Weights of a small sound classifier: 14.3M parameters, 26041 training examples.
Rows from block 4 of a small sound classifier, named by matrix and row number. Rows with one number belong to one neuron. Each number is 500 + 40 x the weight over its row's rms, rounded and kept within 0 to 999. All counts start at 0. Numbers have three digits each.
After each neuron's rows are labels from the 100 clips, of 14976, where the neuron reaches its largest size: "strongest on" is what is common among them. Only what is clearly more common there than usual is listed. The data: two synthetic voices taking turns or overlapping, over music, noise or silence.
# gate: MLP gate (model.blocks.4.mlp.gate.weight, 512x192), inputs 128-191
# fc1: MLP up (model.blocks.4.mlp.fc1.weight, 512x192), inputs 128-191
# fc2: MLP down (model.blocks.4.mlp.fc2.weight, 192x512, transposed), outputs 128-191

gate.320:542500517465513503424450496491517523591507529495479440492540442446505484520466484484467468508501532494501517548480545575488498592491461496514493501552445571459482578521438454509605505430574497
fc1.320:470507511497466485480587449545459468488555579496534549554520498563513442518520516462573475521548488511524436390495477461544381514463560451539472520495518437565527539473522628459450473464438465
fc2.320:519418510552453542531495467465524541453483459468473451439502442520478468500507519552491545518488501507474484474494491508468519509460422527510565462531595461461470482521524514464479554476517489
strongest on: deep voice; background: none; first voice: deep voice

gate.16:572513540492494514483478503430533544508535496439520506429495485503452486503498540461439421531539486479550571586471505564445401508493485484474504468539441609528513490513527546531493390486444544
fc1.16:446521516505530488505485507554473562493493537540498480540487486518511527543468460500568543453497535515435432427562544451509554480510513534515460567502492400518481489475477489493548529547556509
fc2.16:528520486509431527507530472515536519466525532467491576441458508552507490447549601498474425481473597524535524496445542446475485528504561526517483512558547564499512477571495459478496564493549467
strongest on: high voice; first voice: high voice

gate.392:538486492516494510444506506507494460539512555487499561531566460458515497488546478557518512542483443497500534485506491440584542515494487525534495505512453505504535548564485456543489511510479538
fc1.392:496536525547433566546430520528483488489473528514533505480510471488528527500523498538505493560518538524520483520513476507457547487591539526481562537494470441488530544493546415468535524428477462
fc2.392:568541496469566475503574441559556543465484560425488491511462520559467464460575480528498543516494519495578515419507448471497445569510498516522484471524502454535374501503480517469545437493444451
strongest on: low voice; second voice: low voice

gate.228:458491516556494447515465473567523539470453477468527455528560541543505533507511484543554437462442436474467445541533519477539473482559473534572496543476485461470506454475505471490505510482426427
fc1.228:454456493511436485513502525534587523477371455526532467540506477493522527394437504521523486468485418439512514545514467458501453531496395495585512510455480471459540469528535475498545482504468422
fc2.228:555487573456540583480503523517517542591510526471493501537465482409534529547499475487527530559504481477476459485474496555547545476480453544510465475403521428469466479477504528507527479500499502
strongest on: deep voice

gate.84:493468504470500506419470490475531516529378474560509484424409581503470479454459572446509462515499512557517504486491526478528490613567485543517501472503492442562493555498543469512533506514525483
fc1.84:494468446487493449432486478518528473526381496531529470491457563516525531504457554443511444527450498567471530520459544565506490582580477542536495524459459433530510560508538488487496513519537505
fc2.84:437486456472498525464394510528489472489517501431482479447541442493422504517517507527492502503506476487481543548547549473458492493575536544484521488504491508475419499444542509516427591506557548
strongest on: deep voice; second voice: deep voice

gate.286:486481541485543455480489556494609450425504482498490490485510534521490509487487549475467522527463494462468530517547467519466480416521565401524443484476508491489432573582509610472536479499468461
fc1.286:498491560519485491484497608512619455423577474515527496479539532511516542482479547489465424550441482470459469527601533582491522419512573466466436498468480520539484524542529547445572514487480515
fc2.286:491503524474427457539447508501581466445514471524507499512572483445477496576453581488414525491462516469499544556496520497520481520489498414493528518462543528463600551477542528441494508518461426
strongest on: child-like voice; first voice: child-like voice; second voice: child-like voice

gate.194:506472520540394415479468497487451488571495537503496496552415529538551473481496520537539511470498534513551508548459534467532519457514457510517493503516563491417524519449586508452447498500537484
fc1.194:515555492547522476495494522510518538486516519466504548450523482470591497508536474472466487433537510532493508477550483494469494524510566419522484472548452497530498523484480472462485395475472598
fc2.194:512563533448528517537569541514546524528458557510520540486485490490476510382467463482426525515396463543604460488409446543557582426508559515511530478509514459463526491524474485568456513499485477
strongest on: music

gate.329:481517464526445535418551403522505458467469506474575548454446546504471432482433458460473503502492464522496498494477498498483451528523536536536490521474525485475521545523477498518501487503547507
fc1.329:422501487517501529481532473536478488462512476484597562472434571545496469492486514471470541522466463512460542534458524479491447499514595535552515546431546489481523496478495476530421510500558450
fc2.329:420512493492465426507548485490540544465552544578500516567499513545496495527486438541528502480460477477485468482563488472433519490542473552503565477509560437520465500484524589457508505468580527
strongest on: high voice; second voice: high voice

gate.492:546548460501452460451484482470562526492485461521502539532436472534507489414447551484482594446496557555536548499457508444538492523498516518540495490538552545522570486456499497512589454585515463
fc1.492:545538498508523419537483471482513445566506540486499463451517526523455450405552449549508493523546462551512477513537518518547535492485535505487478558475471536537482467554495462476557487580439562
fc2.492:507507526501456462555539487428473531544519488449466586513558500480527507490469478489583479490479510538553655542470531539476447492394498494592504469482486525525477552495462455479485471479509500
strongest on: low voice; thin (high-pass); second voice: low voice

gate.23:551518515534530539523493524477456464517498529448532512529487473483503480487433562442496459444546557429460503483530467473528494532463446486444514526472484496548561452474468503491482517472551473
fc1.23:481559520482475463499528485557540467503506442533465502473449396502446538454560476448526538566480502552465494471505482546471481466462538470494562517479456459493495542560470536538569503505523484
fc2.23:535462487532553521517441536468592574422492477508513498515509551604482515451538483542527472542512511451554410560409476484527537477524473502504557499513544452490472494485518499457517547445541464
strongest on: deep voice; second voice: deep voice

gate.376:497486474473555458412509515532552527549511491523508519438485486482446507554496536556473444581483542491488409500531550516500494551545549544472559548565488515487486523476491495507455450560521528
fc1.376:509497494507419465535511567599507479456435503507503545506437530525508440490496573443471460442591477505506564459484504511490493538565492534471559509554581453494513418511501476514522552449528530
fc2.376:470447542576580410482484460522483513505501482484483471566456431425525523550522471508544519448540500446482554566557497547512479507504435555566512496487496505424463559474460549474517559532462482
strongest on: child-like voice; first voice: child-like voice; second voice: child-like voice

gate.471:483550563580468506451494488536539473491507462548549456469448451523566524505499515390525506513543529519516449474541502488537502576497569461516440492458453478478531517484421565479602517517558487
fc1.471:477481452433515468529530506437487501504467553402473493504531532428467465490498507597465491484440453498475529522486500512481490413470425503457567497496514530513493456498537463536447485485481474
fc2.471:538516505514491518485574512538500584523491439469528525510528499526503464487485441521476523551540523578548498488521555453511548544508521460549505477523489488473497479517500574551530505509504502
strongest on: high voice; second voice: high voice; first voice: high voice

gate.352:487532559498560495454509444535472447511425494524404578474483473504457515525561533532551458429400514505444533468496497426486512434490479462481498564466467527449438499497552424550462463515485489
fc1.352:503472399520434482520484507490534535510555507471560444498485520489531490461438438474416503549566524523582488504514489561562455550478508518505533432519502445560557471507463519442491571484549494
fc2.352:492526467494547473503489511524477475488559523465473500543486461498476439519508494539543466498504506513470518438437556515495489548545507547565466581487480532494565434483503552479513473421440525
strongest on: low voice; second voice: low voice

gate.104:526430536462530477511520449467503512500431569520544480410438481513493478464487491398427583504499456476497439456482462491522437513575549437556521529559488478517557464557532553499509534526520560
fc1.104:563451508467538480517520493545472540528515507490515437488497463470498404555529514431506600485514473561497479454482475521441410490546487474486491442471477491506508524528514530441529488519524564
fc2.104:516524557514492562503492576471539486587544468536527583460530539524499455582480494496511475459520461539524514507489562496509463527474502539510493492503507480533497458478509493457485489482594549
strongest on: child-like voice; second voice: child-like voice

gate.163:514432532454596410517403474467471506511445529503445547508569530460532486537552516521466483531461521514526514494513498458516561502487503417521460455504489482476447504500499489516479494468504498
fc1.163:508550527527432613518567522497517500515544469488491478478454437493505540483462443490504475472518441453531508518505481537489464500504500536448566510471525513505491496504511486520560488510498426
fc2.163:445475515540536597515413491479527479508541461440525524579486528440497489435491538475464573499433449505524563448541512529441472538481530562479529521471494489539478489451502423476460543572456509
strongest on: high voice; second voice: high voice; first voice: high voice

gate.164:550497522502448519457570525511458474511489548476501527482415427537530510433481512504550571479490501540432530548493440438454472491533492555527518467470521466464508538549507487419401562510438464
fc1.164:447476483507453535500456534503477447534515508433492507487431453508615541519531519434465534550486490467556581504472427501461451559531473543537459479528507499454541483551492516513414559555504505
fc2.164:501424503456582435516550441409562566522495495513470558479485547446551485533463473505469520490499488463496426488582500483491589514503484522500504473484455527524533516498478551500468514436548444
strongest on: second voice: child-like voice

gate.11:467490461537457422525514506510506489427451563571578547560505574479474510476492485509472580524485498567453440460463462567504577548560441508441488542521518508512496429529557510532521522492479582
fc1.11:436505452473449488440521491476520485534473567616550460504504531528500509493504505507547436442552530549568445455497564415467521484503445538455450473493531497560470445456547546401469477474499578
fc2.11:471461482526453400554514508455492579506517458477514501544460474526497468509462473498574482429529485511498540447463500578496500446524432539556494452500498488526507488510548545468572493592514555
strongest on: deep voice; first voice: deep voice; second voice: deep voice

gate.354:451512529502493459576550502552448546499497514409520474600518545439573451458503513441482496502575541463563562436431497480461469457515526514530497505502488495478540460486452509482509507487520532
fc1.354:523443475479530518473460464471490492446462469566548493462504504527500529509473524558546518465497497444481442538469472523551551544478513508409544524493447537496551529457553536554462518497481432
fc2.354:569521595439496508472473523482482477519462513461498514506462462459460493453473494532482518456501524495472559577552456520472419544414557544469466511515497603512528499516475531481478482541544504
strongest on: second voice: child-like voice

gate.497:464461467528524483518537506492514452491550491451529511521525509582513440591540562459514494448529503519464495557522499499551534497518509509478490488510461525514504517591453485478383532490595499
fc1.497:518503519497482510550535486556472439468465435457547495467524507529494445470507525457454486521523519554543461418453498538474479520415432452450513468523486522405523495496486439434501527529452487
fc2.497:488581564420510500514436555576565430481598523558484521493538487430468419401565470455491524609474455504555532482482558507535443543531537525446509521497611510488561455549467475501468553467490499
strongest on: low voice

gate.331:407470516510423504468478537460466444553528443448518438587594479489455510516535479513530508521516475578445467538469511487390521522570572540491472485570496500499417545542532465528488451486515548
fc1.331:595551475479529524577496486522550542459482557511490553428426540499547470475480563537511458493448537466569497498505502515620480462466421467512528505466529501479607459456484548473525587508475473
fc2.331:519554489473463496528389496536536472488514505424500483468476535535464478518464532529492530493499478525467522509518482591527482473359521481468520524529516540539523516556517516519431519520561570
strongest on: high voice; second voice: high voice

gate.114:471521507523497489477461451607558544519481498502475458436492504475492480508467460541566477430489484461611494520524482483485535482485525577506452517447479408456539452488529506481539521508535471
fc1.114:531521497437541494435474504479448544491467448517521469558539537420556553550554544507555533483437476454459504468512480514504484474480464519489496497513458495514491536529530483549472456424509494
fc2.114:532479529506480470513520459589548467508514550501560509471486497499499498531537495484489486540454513430519516487493526457487459514501511497565559506533485486472524483476529459470500581480482505
strongest on: music; second voice: none

gate.330:481548488513451478482541488439523489501486472558468494544470506548478587506559491511538433499583455414504544472498452470536511541460501473528547452435542493489504461488499505575487520508506483
fc1.330:476463473481535533502569601512500488526557483446534546485523459525563490469526480439517510479490463521511555556517540490415454497389529502459560475541452524522490521559559443485474523395509532
fc2.330:517514458457526503559559522570468484469445492482572484501523440473560461474443502543459423510471466537508475520481542484577546498505513449509482545457535462533427471453481425566523456420499434
strongest on: child-like voice

gate.88:475519620488502476524467567449482475527560517500420534499486491455523534496583450558609402451499562530511486431504540497584522459475506477492489500497461460490531541466513519486545437495604586
fc1.88:489536495479484418572514517490507537520496535495469537583471464543482458500472517505446492477528473537513521532595392529436582418528469538443518508504581564518525571482515623526546461488481433
fc2.88:510503512519518472576532467439497582542494522513501476565449467473505531576563458521478477537492504509501604504566511521513493478492494527539506504519511480459494513512423463582476507445565434
strongest on: second voice: child-like voice

gate.200:575496554529472503571535555508462472486540491524502478447533530515498487509432479505505503455531547446487503508436465487519533459590513518465569464468496539513525522573494505515442574499465518
fc1.200:462492540540499477555525499469502498461418480533458558532484462403552493511524538584466536435492515487487529472524502545494539439430536462435536493507472485449497506569528522509499550523472485
fc2.200:547491517546409500463492431542487547480482493454423450528488507533504519559454457515511499470453503503469459585515474483475513541470515492462495483565539480488551519487458499467446480498427473
strongest on: second voice: child-like voice

gate.425:503481481507558511462518533485581492465541508460479488472473492433430557487506491529481562510508507471566451525493453497542514463491519462501518500470543518471478483422501473535492447542523468
fc1.425:545433492467539517512544568497586478478577502518460499453520501472416520491496483522497481513514551453564468475487459471524500500470523464486453520488549478446529487433514487521509486535523493
fc2.425:479482441448582463504512472519482539494397559499431500497484477469468435411458492509526487491409488518507480416501498493498495539443511515521496501455423568540490553534521528579455505437456476
strongest on: second voice: child-like voice; clipping

gate.274:525520516544471548497478503593458483525455475495477536528435462477459502488435436480532532523503521472465545466514546483515493454439519562445425493440520426474522557584456429491509492516506489
fc1.274:527500511493554468497545543386497491506559477487467473432542568564490489509537526523472452542502440565557465543467455462488495538481532430523582484550517593474507459444523513552527479530558509
fc2.274:582506531441545529507455525571502494518488581517487469510464520423482499551503535493542493445497556494518484545469455460480512465502490538588560544476588486497512492486555458500533447449479491
strongest on: child-like voice; second voice: child-like voice